A small multi-label image tagger, trained from scratch.
Model: 4.92M parameters, arch vit, norm layernorm.
Training: soap at rate 0.0028, 6200 steps, batches of 64.
Data: trained on seven-segment displays showing three digits, 8.1 epochs.
Rows from block 5 of a small multi-label image tagger, named by matrix and row number. Rows with one number within an expert belong to one neuron, the router's apart. Each number is 500 + 50 x the weight over its row's rms, rounded and kept within 0 to 999. All counts start at 0. Numbers have three digits each.
After each expert's rows are labels from the 100 images, of 14976, where the router gives the expert most weight on average: "responds to" is what is common among them. Only what is clearly more common there than usual is listed. The data: seven-segment displays showing three digits.
# router: slot weights (model.blocks.5.mlp.router.weight, 16x192, trained with AdamW), inputs 0-95
# up: expert up (model.blocks.5.mlp.up, 16x96x192), inputs 0-95
# down: expert down (model.blocks.5.mlp.down, 16x192x96, transposed), outputs 0-95

# expert 5
router.5:519476457455524515484494444426495537538514420419605486442560459405536542565454481526522443553462509431434507533503485493509586549475440417475523483429452514596529522488490442462459506519570522463538507556519453543478510538475506514595511473457413457546449566412529427585483540463429549548
up.1:457420484491561559458430462504570463571526472475556500477462445547523410552543570522545508525507554503427589482528361393563471479503463540426396505496444491541547493471639397534399492517465611571577489552480533486515524458440501486510519483511556556577604469495507584492453537549436479511
down.1:521404470477491532518539567503528593467512511601433517389532629541473573461558542460475552495510508559520491554513494571411483558500558474409517490533557487465507470545495594453504544490369455464439524432512506542502583443610473471556603525577581466541391610548430458439526449532514580529
up.2:535560511540479460480465528456536502480570513482433550498505435540514455521502563494552468491529558477473560446487466534585491603560425537528536463500512545505528451485538500517388470545547514512560528452476508442527426326553469513460482444479482509528514507545545426507551501520504435557
down.2:471507438527458536575519569514449476509463573479561478553488414535486542534493480479523469560488570485492488566386469452417494495524527459544451568420458503498531595544426549443464552468501417484534579510421486482481549569489443464467565506474590505549463384499524540509477515428571466476
up.3:523608493459460437393564593428465476550525476459513511555573543512471428489544566488524536589476545519501532459447468532508476444419541411551568519505453487538538484453502574453573445413513502590508418525503510566588513476462464527574539497528511474464489452501528540470502490590481602548
down.3:495562591505514567513389422518445509454517522400465488446472499453475579536480615528471562559521379603417580499471565584473477510459484519460456453523531448517486485491451506475383478554435454514528519496448582574534521418458513443472549454450584487522503545537535485506387521380541530447
up.4:473522545480442585478573603420509512475477573556450498571414487508445517571577412469481536550499431456566465514541544467454561444487543505498503540491557486571533461519505662511494471408429504528475576505512420492508579519469451486396539529520519472498615515498470506481489457526510471438
down.4:602524517496531475569460421386531398508500408476558620481476512535473462581522489511496522501539400585490520496604465532518475594443492493698447407530434487465469446557475536527384448518447589462538563477453603593380528553495462537469526471428457515522520557498478486463430625549560538432
up.5:480564493507433459475428450495438578437482517543510611473393516478481460487514442478477531438418572609585467536510622476500513488511538504450584481477552453457513512410436486447472446477507557463571431444524620494409480478536500515493505472445473453443528519433434486562461470566470649479
down.5:549520489412508490435549491431465564545474568501494406560568490466585505498499475474521539419507472456424427482504490488466564438485505437493482526478517478547538581542624515461510504451529499420452476478384445546475509462499442549656498535520447500513558515531547523465512513448518427563
up.6:525470487509519451553506489571520518465519496582444499490406447564467499443670498419500522560579596497446515458367571535439477471477521441477468443524431515414465551452500511364492406451492488483483455519556576483477562427476581548422540505546511452495510416574523556549463541474551414426
down.6:529559420500526459538376522491559605531384417485505458457536504457498475406446563451506485384437532460499544495471459391466495614520574463530497491552546497533530529623489523520598625457464470426538493479485556462418444435521456485554481535483449491516477534486489395416411519466480562476
up.7:550417503493551476489533550389605527517489418523547473503552478450458497558444505576548528474455529473447452506509404485599474541527537549429498455541543475510433467555458472523447529552449548555485573489518380504464544407483502412558390429557516470519509571432602513474586501502421563515
down.7:515479510587514565485489457524538563516493553484543459520508530499431525465509403482565458510542433498508446540512422429496496401446451413521469463463544546492563473507422512519509530464470428507534478471354401616470479464477463411457492494447517563414389478413509450565562416455407428499
responds to: the digit 7; first digit: 7; third digit: 7; white glow

# expert 7
router.7:422537461518459591486442430490527605396529519506510459503507508501501510455583477508487463563574546502516529560565462608594449456581490518505514517485492579517523381438577504462448433579551532382458516457467512509509528479493620470556511402409438431494572472442432466522540432508478465539
up.9:484569493551448479488486553560548443513517561476504551421474463448510469521453589471509589544536585538436516479416464475535432433483460532485546441559415535471535501444382539535504477469537546369583462470532461505479533509550533504380490494570557448439422500511483500543519486542530501539
down.9:462441424465526450446433424543507474503474574549499541568507566486411416544542532420532474495579484506534478486475521444524574523438544485489490542588535484524544426560420508436558427582486524499553637476515527505446506467592553396564448455484515530559470477564555447499511485506458475544
up.10:530503520487524459544542442405537530520491557526490490477481536443460549452531568503492533559550460530448415442432522472576563497394437487452537529576472559551570433492564465531493528450502478520452534568555524531481490470451516482459550447484475486561562546466608557530513608498452535502
down.10:511544508551505454512440499554542514488519441590636513466480467485489451476449395461494476496370445482494538483388477421496558600460454413562409524567433491491417415538428472517519534514595535569450516594521463602529479527584428499623497614565497419535475481534469446354494551526484436587
up.11:569377391559475544495416480484473576558560475483469575555567527444482560540560483525445502529463528518509567480568459532599400478481539459453441540533484399520556571539588557548498470572508462490499565522542515520480519573522444509478570512428450462484471366517431489510512473561485581511
down.11:474489532607568573484490518473497487495465463507491494502470366492446523528546484498580587524507540536530496556465539528458561458410568456539610427552448551478479542440503473476546573385526464568468456486525536475521598403475490504643534492566431518631523521520507496521487524342499535397
up.12:535464437362495461563496521564564426497491502476558550501541525461537413523587411499447472539469464475451500504429433468441476494557488588526521471526510442576496470527495349490506521473409572538456472511480469493500378470463549471421503488428528530420486540495447521492378493472522435526
down.12:546508457598614451420444467435583598551563453494472517430489553554485497481444500501563492459556566480386414534549489555516521503523477442462437540412466495460444451493510541448455502562568446394565491551466519501408562499519455580564428530504546520562426526515574404486558506538517538516
up.13:395482479568406493417476514476494559493456490544492534471472443495552574453448495467501493427573418524511531563634485512561538423492506356536446515467478517580485488479462460497459475539478476521488511596462485613483516445463438498477494562453508490593581538529455489569414622470427533492
down.13:612534460469479474519576534545469454453563520518519480477507441495507619570472491545491515540625579549478428438531539560430459540492533599459523556472529511551418508531495560453523495404504556519501558435446550499571492459443497573539516466604476553449449604485480488434502463504546469527
up.14:489454535441547329492436472506568539539586588579494573538540524599469440417567503531445436448523524487555510492418514428433459491543522523506528588456499447500524511475462480563538485565483412392537507480569578433416501549352483515546536540489510509526466434461492488422489497459535573563
down.14:608509516429505473517454502428464535449449508507533509540547443351491546592492531548613477483490556546416512494475559440567511512489474529547514541507476491544543553550532430467462533417424519493447550510566450422549413470512515510413561436480490434497519494475532504530530514446516512510
up.15:516429535472553545473564480485452515527617505523433513582523470486464470483452471475476438404462494490521624450465451478588499454499478445500468485509489400525504358546462426518582536510536484465562550553514475514465445560531465507599348472530578501513528475584443541472472479513542517511
down.15:538441564424499432442514459481541515422502484493521501554485451441510496597545502532520529422529517470576518463376440501461573555496492448493443480478462560443438526475486502495489525481503521477467502428429524549454529473601528626496516551510488564449448480522596503549576507488577584576
responds to: the digit 8; white glow; third digit: 8; first digit: 8

# expert 2
router.2:487532456616550470517481526572474431479459567421570505426428571481446495496436440560537512567547538541486464525382513474517473550425480507547497411538454495424395498513537435522528537478575524511442533579450608445497469575540501460539465456581457536505426493503473474491369467474549522510
up.1:470439434485512528448430533529432490559486551573481532435492497441615522461496463496554479532476497458464539387523491483438570519553534435484477488538501458505544510436482450599492504514499503547481536589539508502642586404498464479536486541562491549513555478464437566516485499507444381527
down.1:510437453545528526433516512478511436610558516467456451427482469546430557461383474487452485418561516475528524503525399564484480549494584510517434561412448434464510473453521508494432484534469580428504465466550583553599441464519497446486474522536540531406500437587571594455589458506531459493
up.2:538565523448396406503504422526542521485550510603491477505603541505521511421471522541484565508462563569490565491574516534471566534517547592503509464490503519552372410452502512534549521534509457525496462519474569506528407471538526473502553510525398540508594576438525473493460563500527501404
down.2:449544474442410527389573476483532459471558475517576499458448479453475592472500484529456452657531471499454452564571537503528526387521435462437543469506427538449501445487458396518497540534496456529472397594500449465471469466496527498500463490498467412525493447433549519529520449500427526426
up.3:528570445527533382374532563499404457499437519451449496536505432510521419538513514594474506439573598492569451452473531524410470504513411477551479482475554542531517554407493486569407465545510425591539562526460552574411573502451581473519561512533506492475472566505515435515543519480517453492
down.3:601513556524387463489444509450564461520470411425545514530472474481385529479522574556433544484511505427509495571533442475503447588542540491432527460433465457465507371546539496419478484510510652473494537478450475426493589466485500458542459498418543466427528553505510629528505523485496492440
up.4:483482461425469499553520568558489478512432501480421469450458529538489629539516493516507489463399484592552501481485522418561554494482436463438476521451577504540493502529408422552484541475494483526507447511483416462566495519498428556616489454498489513598633483509380429516468477573465499438
down.4:463547497463563557388440595406501525425503530531465506542471485527507501465503491456419427556480569522401435535432383352529583496508486426511445551497501491483474522556522571466432473489503506544530494502398483513405546450501491453524459480537445430466429540484467377542491476491477528532
up.5:387474518522556481533543354559545438467499527589505531497504517446504515496456477484589460467505474481630524544484499501552564543526521514420426482534551516424521463570531451569519454587498526553507489487534500495464513479474426491478473593516502549429468525492556523520452479394463363580
down.5:453547422584476589475579435537511465565531553448461490587577541483561476434451507527395523445554534518552466380519503580463534448520488449530527571390491491546539519407484429444502573413471481533505482423510573568585418496512506444511602426460504541523445468656516381536531470501568479477
up.6:478530523526385427539481394454579557475474544565518473562541500560533593649475551443457556506458449524544470503540496428476475562468554522481500574487540446486482480546548487475630547493488481515369493481432553452513599458526562394463461476554520514434543501512446546526444548446450503449
down.6:546455483518546493556511518520489466541483439509563458441521481539405447462487569577485443525506517589474518440537555507464541556474494530466462527520431475515440429428500476508453501543534492560469538487464517573484453459406448491506502591478464447598468469460551485633548467500513467462
up.7:470536509400522522533473407570491460483562515425513500482520515423435488418552495606419535580435485423460460595556511463469448536510570532367523390469554569475524442582484470427574495539522523509463487440509473558559497511507497540608453377423430455511514506521418496476433392502547518481
down.7:542528507553554520475496547488456486568471460508466435426473570549577482577524525474587542559453516522500493520486539439521566540510449527559500487534533459518497532485515443545432462447544387486561444566497417435525558539468571442427455497518507552495481521420504426574474557477410456591
responds to: the digit 4; third digit: 4; first digit: 4; second digit: 4

# expert 9
router.9:524459426519532496479474444416507535461481432486616497384544513472519537528495489531542499579461546443463484501547564469623526495544441557532470492470466501528553526498469486538417464505534515499583481529456519441460513488447543521524499374418399462604453508383527494519542427525528645521
up.9:529570572464435482485558531484510526529492432538521532575430506494554472528448561450511424502510536525560490441492520491465513464543552594572637495446494443573550533501541452509510492440513476509428515526506459552465418497467448542378461579470504570506532509480438450471503583550450571423
down.9:508484465372480468570448493486575500510438514522531489496472404460427474502546493498541480471493442561437455468336487484477475535403403418454478507550390477498506462471511550501443496462490523513460519475489444408533592512517510549520517424475487541592491478443482520497496485539522457459
up.10:573417457462493527531556448523529541502474492512458457512513559480502421465494471548546521502464495524428392579483559574468493505466482481480537526462542479547477489514531599609625526440493451531602372419581421519454488492486470586386515538547483508494474508501560530505441566490458468587
down.10:462512460459502454468601510593544485512487475509467545478483423468399469483532451576515461415583548504498488505497445524485554439573500521502517430491532413429555455502469531538564509484505565488491516425639476419497547349492510455465542530510472551486522424489579448467561501603475501483
up.11:555569495469494580616622445537496504465510446501441379589488519449479432429507559508492502493567479467493484477352426478546456441473501534476481521515433462489502490492507492510607541520535410493463492474499513542550548503635545528492486396473553529472455481496498371517518451498487504515
down.11:440514567553541455475454524576377505595616580459514512497503522597599419496496555605478524443514462541509555419396541518503526527614468512538401457496554477493492517501547542566537521532534538488512538458536497548473485545508468467452423519498515509387495518456577450446502621499517486498
up.12:532464496547471561532543472475585553503490543598500529508475516467482443527487523635419543520481500480521550545563487577524459432506483479445483520518555428470466562531442487451540581520455479516523555476468536548428474532484570482524535454503516550436508456481476540435506565370389364477
down.12:537535515523496375563635462482514503538500534422479474540554557503508473543388399428422537568490492606511505430452426340434479464429544475516558468480555588465570533530515489472485514478488493491580478499543448394489466489524461584516515488580486366454521442555503517533470519619572458623
up.13:457506587566445450465429545533528412521491526569517482523437477475468493552574502513392485506498457451514470522427547475446480408551481640479450535436512493505532470466521564464536581481490506512582517501481583437445519515512491518459481503513477495525542533463459641483503532599606472495
down.13:424397496580503482524502491430430512422429525500469483530490560435611505504405496521596450508440581545568597473606552440540527556558559503469513460527516522555532462466496435540542497458580573503520586476532511466429469483510546561613457448480390576489465519542520402572510451552448534454
up.14:565489522482495396562456466637448519537517494360456546508434419510509486513503425511559463532597571536478478441482462522461573517518418507547557435571479518494469495465445530438533549590540489555509543544520466479505425475548553397464549432495479359417496535514496481429526537539538491440
down.14:479536517545449445511453582494473425420453488477653517439460516418529458541456486563556517585593439456524477547549478484478503508497535482444484483469392585519551483518461484513502495532451547500515482447502466440443439522408625582474580464437458527490523541471536547530510533460446524498
up.15:509519606572424392490484471452527462463455568555487500510538444491395595499573554415504439556514406493519570467490486459493543557519539431392496462540532396559443455414520554472552489529516555527425530420469527448481484529556472432503485590582553556472606568511490516491462486533514452506
down.15:563525495493582579550507624544435516495564539564431498457487572443554472528615440471518542508474582476522492590497566501570496528497481538595463469454540484585491449527497481552528462521542471451515470553486526515470509525508596450508453525441437517642560490497472494479557539482379464529
responds to: the digit 0; first digit: 0; third digit: 0; second digit: 0

# expert 12
router.12:455479480452450472464534452434590594512466493428595579435530500472511515611514472477666517463480601435453518489531523481580516577487453480534538448482403564601509538473439441623473428554557564504537489608497450425441507478453552445581482464483452466595465479435528446518470558484440528542
up.0:528490475599557447558458543557431505513385581425485450512491458491548518423406467471473507574498508520441509458412519466499404522431459567513572499535533486445518425453432580493502514488545490517479560518438604371470557539590460547461538479540478438468555488588528607498514432601442486499
down.0:434558584517559481488547587521426520563553475510562538456471494477437423460436492469548356537566487516500441512389475453513491458563558520541563399510563524439506507518490434498488570466517477491463522510498593535476450407498563543475531496463533575502496513475515510472523553544471518444
up.1:581501445468549458530568505500523614581475466506496608453470586569497459467539486579476492455505410512520443506522438518586507387518476440598468518491542474425514394534452525515509506484437463505512485536571522512525476546489531568618457514484457482420478517424582481482425464558599505404
down.1:509532557553598517600399466477461412512433496552431399516427478414558509526532531440476438600426545550461514559494461440507577583423564519499422516555444507572447458515492560550516441478513490487513527502491419486521544491466519462400406544504522452496563520479423579515535607467461489461
up.2:459575481497486543458552516459538511549548543481511552560474515511491478443448582399481468452543488539485481448515467503516463462444602420501440427495503435518442545419566462598545518466489506564509532502587467432476467452403489492535407477541519497471586493509515498522520534576582540475
down.2:589578595497553463519563489516501464531415482414575498482515504508518520541493484536473507623523490432474463459545534597339465541482600511396530475444515481427551426459457516387559575514541517483450473489565487380524414438564494462510545549520507544577470502484579486442489527482567462529
up.3:533525442554537574360495460468514483535552507523542528531502492461557559486510487507455502454463485461518446453613505477442531532467642497491570470474512512507445547611434400438561472509556470451548505397614543472504469498423491471452488458491486435454428533540516475581452483592508508486
down.3:449571429416455574471424439455544450510430436483553522556420428472538479527495460511524554557505569514431447564438434513514548527581509469492487550455561518551514510555478526513546515448516483533479495420487452559501546497449402479547509620589518642502516507481460427443556446509463561534
up.4:390542440525458552549534465546550500411633531490497468533572478532487482478573514553446550456519524570496501522475570572482416487482497540525549441581443488477470413464518503424429472469545503413543487490500502601418426516480569455512568472429589506472581545573447490543497506491536517428
down.4:586474561525525541567430520456424469525502403496495442524527545483482511557456526474486499490446517592527440523436524593519485465564448546580474529443562465500516505410590501495454484520602499472511495476429581523508594524524500519455487555504467415535509483534545448504520539533539515561
up.5:525484436471483545395604417584490527470450480500534504493520488479430509542490495503479411493492530402487546447475560622583617563509462523527472540525494416493633560484551535491489488501512528492531491505450532498374546524493519498477523558477376548539468508541477470481505561425485512561
down.5:473568518461451517416470599463581547563506499526448449477507426566518511536457468453482652401506552482481552496492500474460517474426520460452473551427505434483420490512508488547485489481602563471561481532548495526492413396498552462486497585493575571403560499515506456502351578462494489517
up.6:447567553483460442497485544576475533465514511521496477570484526543499541494551518401531533510533468512511440379632547469566475577476586442573506576550564519517452451575436577573458579500422549533468483522578547484442510472451543498499548478491557491462552387423500574515438561536529591470
down.6:463449495495507526455429503518519484527549447511468529407454486453529457404448477489480495413571451460484507552559397624517548512451543437536440468487500505504486459530586520416466442450438465435593503539465450471523541558517461581570543548538646566425527482595482553518499538523570470519
responds to: the digit 7; first digit: 7; second digit: 7; third digit: 7

# expert 6
router.6:552535518564508540503464477457440490440559521503539480525505523424530543488457444540518478521528448562451538589532537514446536443528608501485410471488501435520486437484541590438486453620533561434541463505488503521405492608566575508459608474496444486413494539483470428466508431416526544596
up.1:461484488496463465517572455560486488565569482517481569417569521431577595471462559515399552527576501436523429459603427439456534463522547522431476452499427537498467408469518542524529522546467548407599574498549506471455552506405486436504510456537589537392447590477557547485450545571444444622
down.1:513392494490507557517405502480442442520474472508449460522500466554470428501530450473436495562503481452521421490442503439595440471383429581488473485449544504601459421476525500418463398489472485451488441448520540481535537408521451511447469445476453509498496443487500476480492573465495568416
up.2:525482418494487544431520548538363524448509472490472491600494359553459506568427454516540533500577474523482511495513396445533511514601573480533516565486484464537521573495528470443472434458483523540439545456468463427568459552504457615516555559463502451483475542509448437481592539418504494426
down.2:483569483498490444483488517480586560501494434625570494536557510479529548584489501488573504470463490497507476578519466510470469471614473511442489510456505515545510553552416485485566602538502382478458554439488484472419515499485507447505513491514543588516416537591538492480458475546476449384
up.3:534502369438493498480498455577603416509509512486547431487498422448431500419500560515497486520490537469513515566493494525450456467425638525468419580494447518506520425531489487498520486477437543522438411516465541452611543474479477575499505386470451501516476509574567514445511513514556449430
down.3:472503514538564492406571488551454496584508535485618470562583560529534431404491518507515592521466456465434526415368570502548492494505494423499465421449482473514516454505472455419533520536538484530473551511565534477491494511415483504517481459513508443535494483531598395488434578485547554458
up.4:449453509532523483500408502513517495513547554564546462459587550496559508447423499552419440533519525530561516474534449460517509561495525586507543471514447531453480487519498640552535476457493442552561561488397522409478492462571614501435482459502524552541487464491604557540417503428521488535
down.4:523453441453519498479497459536468447463471440446444508468518582484439549541513493598477593534457488502526486477503509599474494527591484421453454522554517423502534465518506522586466471450506498372455511556774438481443475454460539473543440547433526492515534491436494431506518514409613526531
up.5:482525488511416569425493487440440523375428441506445401574462435524417476542485484536475474468478479554455499554539582483455470509540496455514514500505561505526509517572436434541543486444483592431536560438559601500501519598503560557584473456561490452536526506537525600555475523405532532451
down.5:504527520508464491488487433505517493555511592518582567475411574516476475477453535486560444467547454495442462431517538533468482472513536404514477468464517548528481564638503565492576513432476618548541498491511555559468485418556469577443702400443501513496430517510552495421592445518480477516
up.6:414557518403497547534516425567464470550500566498480528512560547465419454394449501551486570475553486463468464477469531573438441491566570545521579476478526535418468444452563591511541407469546477456471526419499556431539471521474508478505453513462523562355505517534533451519481495523403475500
down.6:466430503491512504608495514498482500597399517566592514562550532510502535581539573492402557557414506435433576535416439462488563560485481473474437532490512440561467463504495519470422564536449519454542528484500524443440580520470514471437504501460497535485450546496457462513461462451494527497
up.7:463458498511469485513507405475538557487521512499435449508543493445460424534453446480410446540515536535550463454554495456480500439521576494549566522505511485460587418458589546566521454511471444555503549551480602526477485466465516580537598443627433495399625507467553480501503483501496461543
down.7:547491496523504445414519558536566448575585469562489556535545507533584581435525436547531495523411547456435554514481593462543461415445480544544391513480461441525595455465508628458444504420582516503470469524488494390545616493488502478475518503464541537491503482489496496471387581507474445454
responds to: dark on pale; the digit 3; the digit 7; third digit: 3

# expert 13
router.13:471527473441496547477463446565519547538519513499485399452475520532445485442520491574444447467485442576477503494424549494509444519556570594477536531492500431411587434493509552446557462562514568425442442468602504456507450461488554458547526418492479509484449520553444469392620456483531489466
up.9:451502527471486472489508605491591490450498506502461621579536617512521380475597400477431521395458432521496482536523469487411541472439384481429544541568449518419386477566594420540500548418513535440488494531477521537443474475501554501546519403508486510453518602559526536495482521437552494507
down.9:520512469508501488439567495571525517567441471457570520492478430510538517480413512566488495447484518519579469512462447483555532410598446416531553551580494527603543539611590565529460456576499501564532549610614480481484478555528425577502489335465475498509442509400529528484422464410479530531
up.10:532487414430438388368413416456540477421528558504504483518471494501542477521582548516617462569497508507490557496472471515502549555563476439524482490507526484541434437490573569509453458538442448491580547485579587535474390513506435491468456352546531433464500400547516489533440465482589553495
down.10:581484554422433529407536542433497469531509497504516495554588540540435454559385515520530465447506504472540541383431486581508417521471543552510614511492457480516468468528449503513535428458496491486459547514523527464479482460545578497475460465464453549492507532492488455501581489543572521462
up.11:487588507553533513482455463393450561332489494574486538502432545547415541501477437517491516528541592446482513428437583548540490495549585501477487515538467434473448546535615509528433499463500498529480396490535517452484498497645478564455558518451498435562605461518486480444508520492442483441
down.11:515487506503456503529526560538560547583531632512555583515583486500547444511394566550607545487438537498507555520535476585425445499449542444502473462428447521539572483538444485604511476563478515520499524481415455606560468499395493513442491509465573488490487429480476430516425519432601594591
up.12:487513518441453441422561466533494485441511447521424469545472505460529543458468442455520516524513528481487417561488439509538430514600533527474542574436467472454538457541497434511506446480503554501566504591460583451545561517418488494578335480441432511457514540449535540539528500540586423485
down.12:445575541429497446428498495522551455590510497535520485475552388583449459507402458432500438464541533486523498539407481456552458478521515516459502584531485500571505467469436502472511532580541461450486480528468571544462403502581539556511614389594548508513472516562468376440413533472428440546
up.13:411448573481424402454445471528572483526470540481535576447468489469489517503528457498434478487468517507482527547497468443489507461382533590495461552479552479577488376547558452430482518515557510545567572493476496446559460424496503480399562445548433521522584478554522526427419585523523557564
down.13:516475543457536514508499603476465501410462476530506478449536436507501481490482492469474462560556479516486385532546471462492461471555526509406474487511438466518541499514537498568550490430514510438472561449462528495492454577531555525566494428501615535529431606442467577512556489552636490444
up.14:484544391522388446538490472520574540517456450490496515529539598536472460583502466509470542504398472537468463528563577439428599537487383559593485515471446443511490552462427444476456521470422492616438558487454568432551465416510442527527549544524551503483467479445463460483528537477546628477
down.14:522502504532627457597522488499500518534534483453509449483401422506397558459436563485516445447489493546571522432395503444405497447584466500472475489573511467490578512619509539458531565535514476464410502501552471511436499513517480447567392552532585565536496400575502570431451478493571527574
up.15:488569419557524488482501561550495481539526449471506413464465480417520430595465529534578498535456446535542561478499509490525394476415547442575483448470530493452490504519404461634543509492556505484483483470473463540525468512514542464413535441485412516569418497557407554426572464446491549571
down.15:484558540468539531585473491537533516437429481446525369412392568513555603553391492492523502508503504536447485536412484459566492491543446541476471508508523481495560502504479511579493489537483494466568516550489578451537471445473479406453444575504510582459554508442483519526505484527521467463
responds to: the digit 3; the digit 5; third digit: 3; second digit: 3

# expert 10
router.10:476496417499460501411557487448492508529468586503510560532555498472539518576502501516566542513465495471556556603484550527493517531423520454577496506465434532531398479504498353621555483515497499462551490550551511432453551576459566448545539525542483514521391387458492473430422528470453555559
up.1:504487523630484412539385459463549545406528515630567476525510557532455461545516476477501512503492537514436468514561535501593633530516430528539479540565432473440584545485529461454542495569411474439460502553520494380433559475493501485570546505489558514530433617508538456494474432517456559390
down.1:489477512486401462473456533410522493480496550483572543437566547489461566493466487531489537473527479638524475470465510511520465448530535456614448480558520520563508548414509477503529539478478502478513468451414459554522576514482494531469498474421449497509397543476554520623445473529500529500
up.2:418528476467546482476476479498457495506414456509411539501494538544388426491545547608487503465424553503520518554504537552413533576387531561459530528570486498484512564481541450553535556464493534518543406551527430480508491495382454477452480501480555397510518477595502420433460468499501481521
down.2:492458502451612588528535533504577463536555535496449435425568509433483515553531529479466459482554475567487549525501408489498535463498461550513531551444518500530531557498529468442481555539585575489461563562525532409513471530535638474507433472546430448538563423417573488511505451491478527423
up.3:502476417473493536530495537512471493453502483487547549417463509551556486562496584430544410496491463435448559475528617468590507507563554482534549435504519502504464516548495539533441559500446455549570466510501485485480503606474560414464438488431511436542405411458587434484540549506483543500
down.3:509508461515566557592455484495589538528504455570542471568451534532454504497460487482560603491524433478528499559476450503514482529491468541537469478443531463560548507519418531375539436606480536484536481497471487442482537497428547425551531497425461532563529545460499463472508543551562462611
up.4:470505438505544403458507379491537533447414447491473515470582522476412459544484562523481497507477554443501528529357431460451563556503426510513578546457511540511564539521525399561467553476514502509482530610469512503460573482500585506513475509567433460497500520439567544491405523569511489583
down.4:491463462508413553583511550439510496554546500544435486614485586419468469464543487522506468509455480403488581540523472501529430510521474554469466483523432484560489515472466437550489491556442534455498569464578479468413431522407595440623463455384492497472671440409482436546499561503512493588
up.5:441442419548504509624446429521484498514468512489460459546473553530535491534541571430525486457592431506458547573528446526495507463502412474539518495512562498540503507539554521580629536529530522441479461488426422484533534482518495422496484497483510505579494475443444517501624574568510480462
down.5:473536512459463493370488599506564442554550482407447458548466523433630470548497571491462451457463539448393532458542541457558586582496502543516488523541439414525595535465498510484551425456515512433534551423522422503528470550540484559558513482495387483509504504507559481536486550511546501585
up.6:606489508534467466430567525510447554490515474448513530572459486425473512477528504439474401558556525479606495521392468509526569545604511476491519528471523490591464474602499487496455466470350622533461582487556533492553472513582455507525542462513569609562458393495410560564467472515465437519
down.6:429492489573549515475512500547430485531446564528515504474574598470573461531437459513549533429569487502487481522561546456505424432523504449460475499505542558493520435462440518525480461624519517451580538480511474460545516499432533571579520547595525495498527505479520531458502534531438418496
up.7:467481561423564515554442513441481529476594555572527498562462538456565561484398551493513514438492458498499482543575453488460445511516487530498490499581551463533512508571539487556519474508528485497532451455426562515530410458499567384624532467474488476498467445544516483453457456441620491495
down.7:461537485549491484493482418557535488482478406430512567477589488520510482532525470553486568564476410551507468612578500433587598537503504461510413397445516462478513524502470576564436542591477482528433464465458538491460442477418474541466525568483432464505494536457516528453542552478456534495
responds to: the digit 2; third digit: 2; second digit: 2; green glow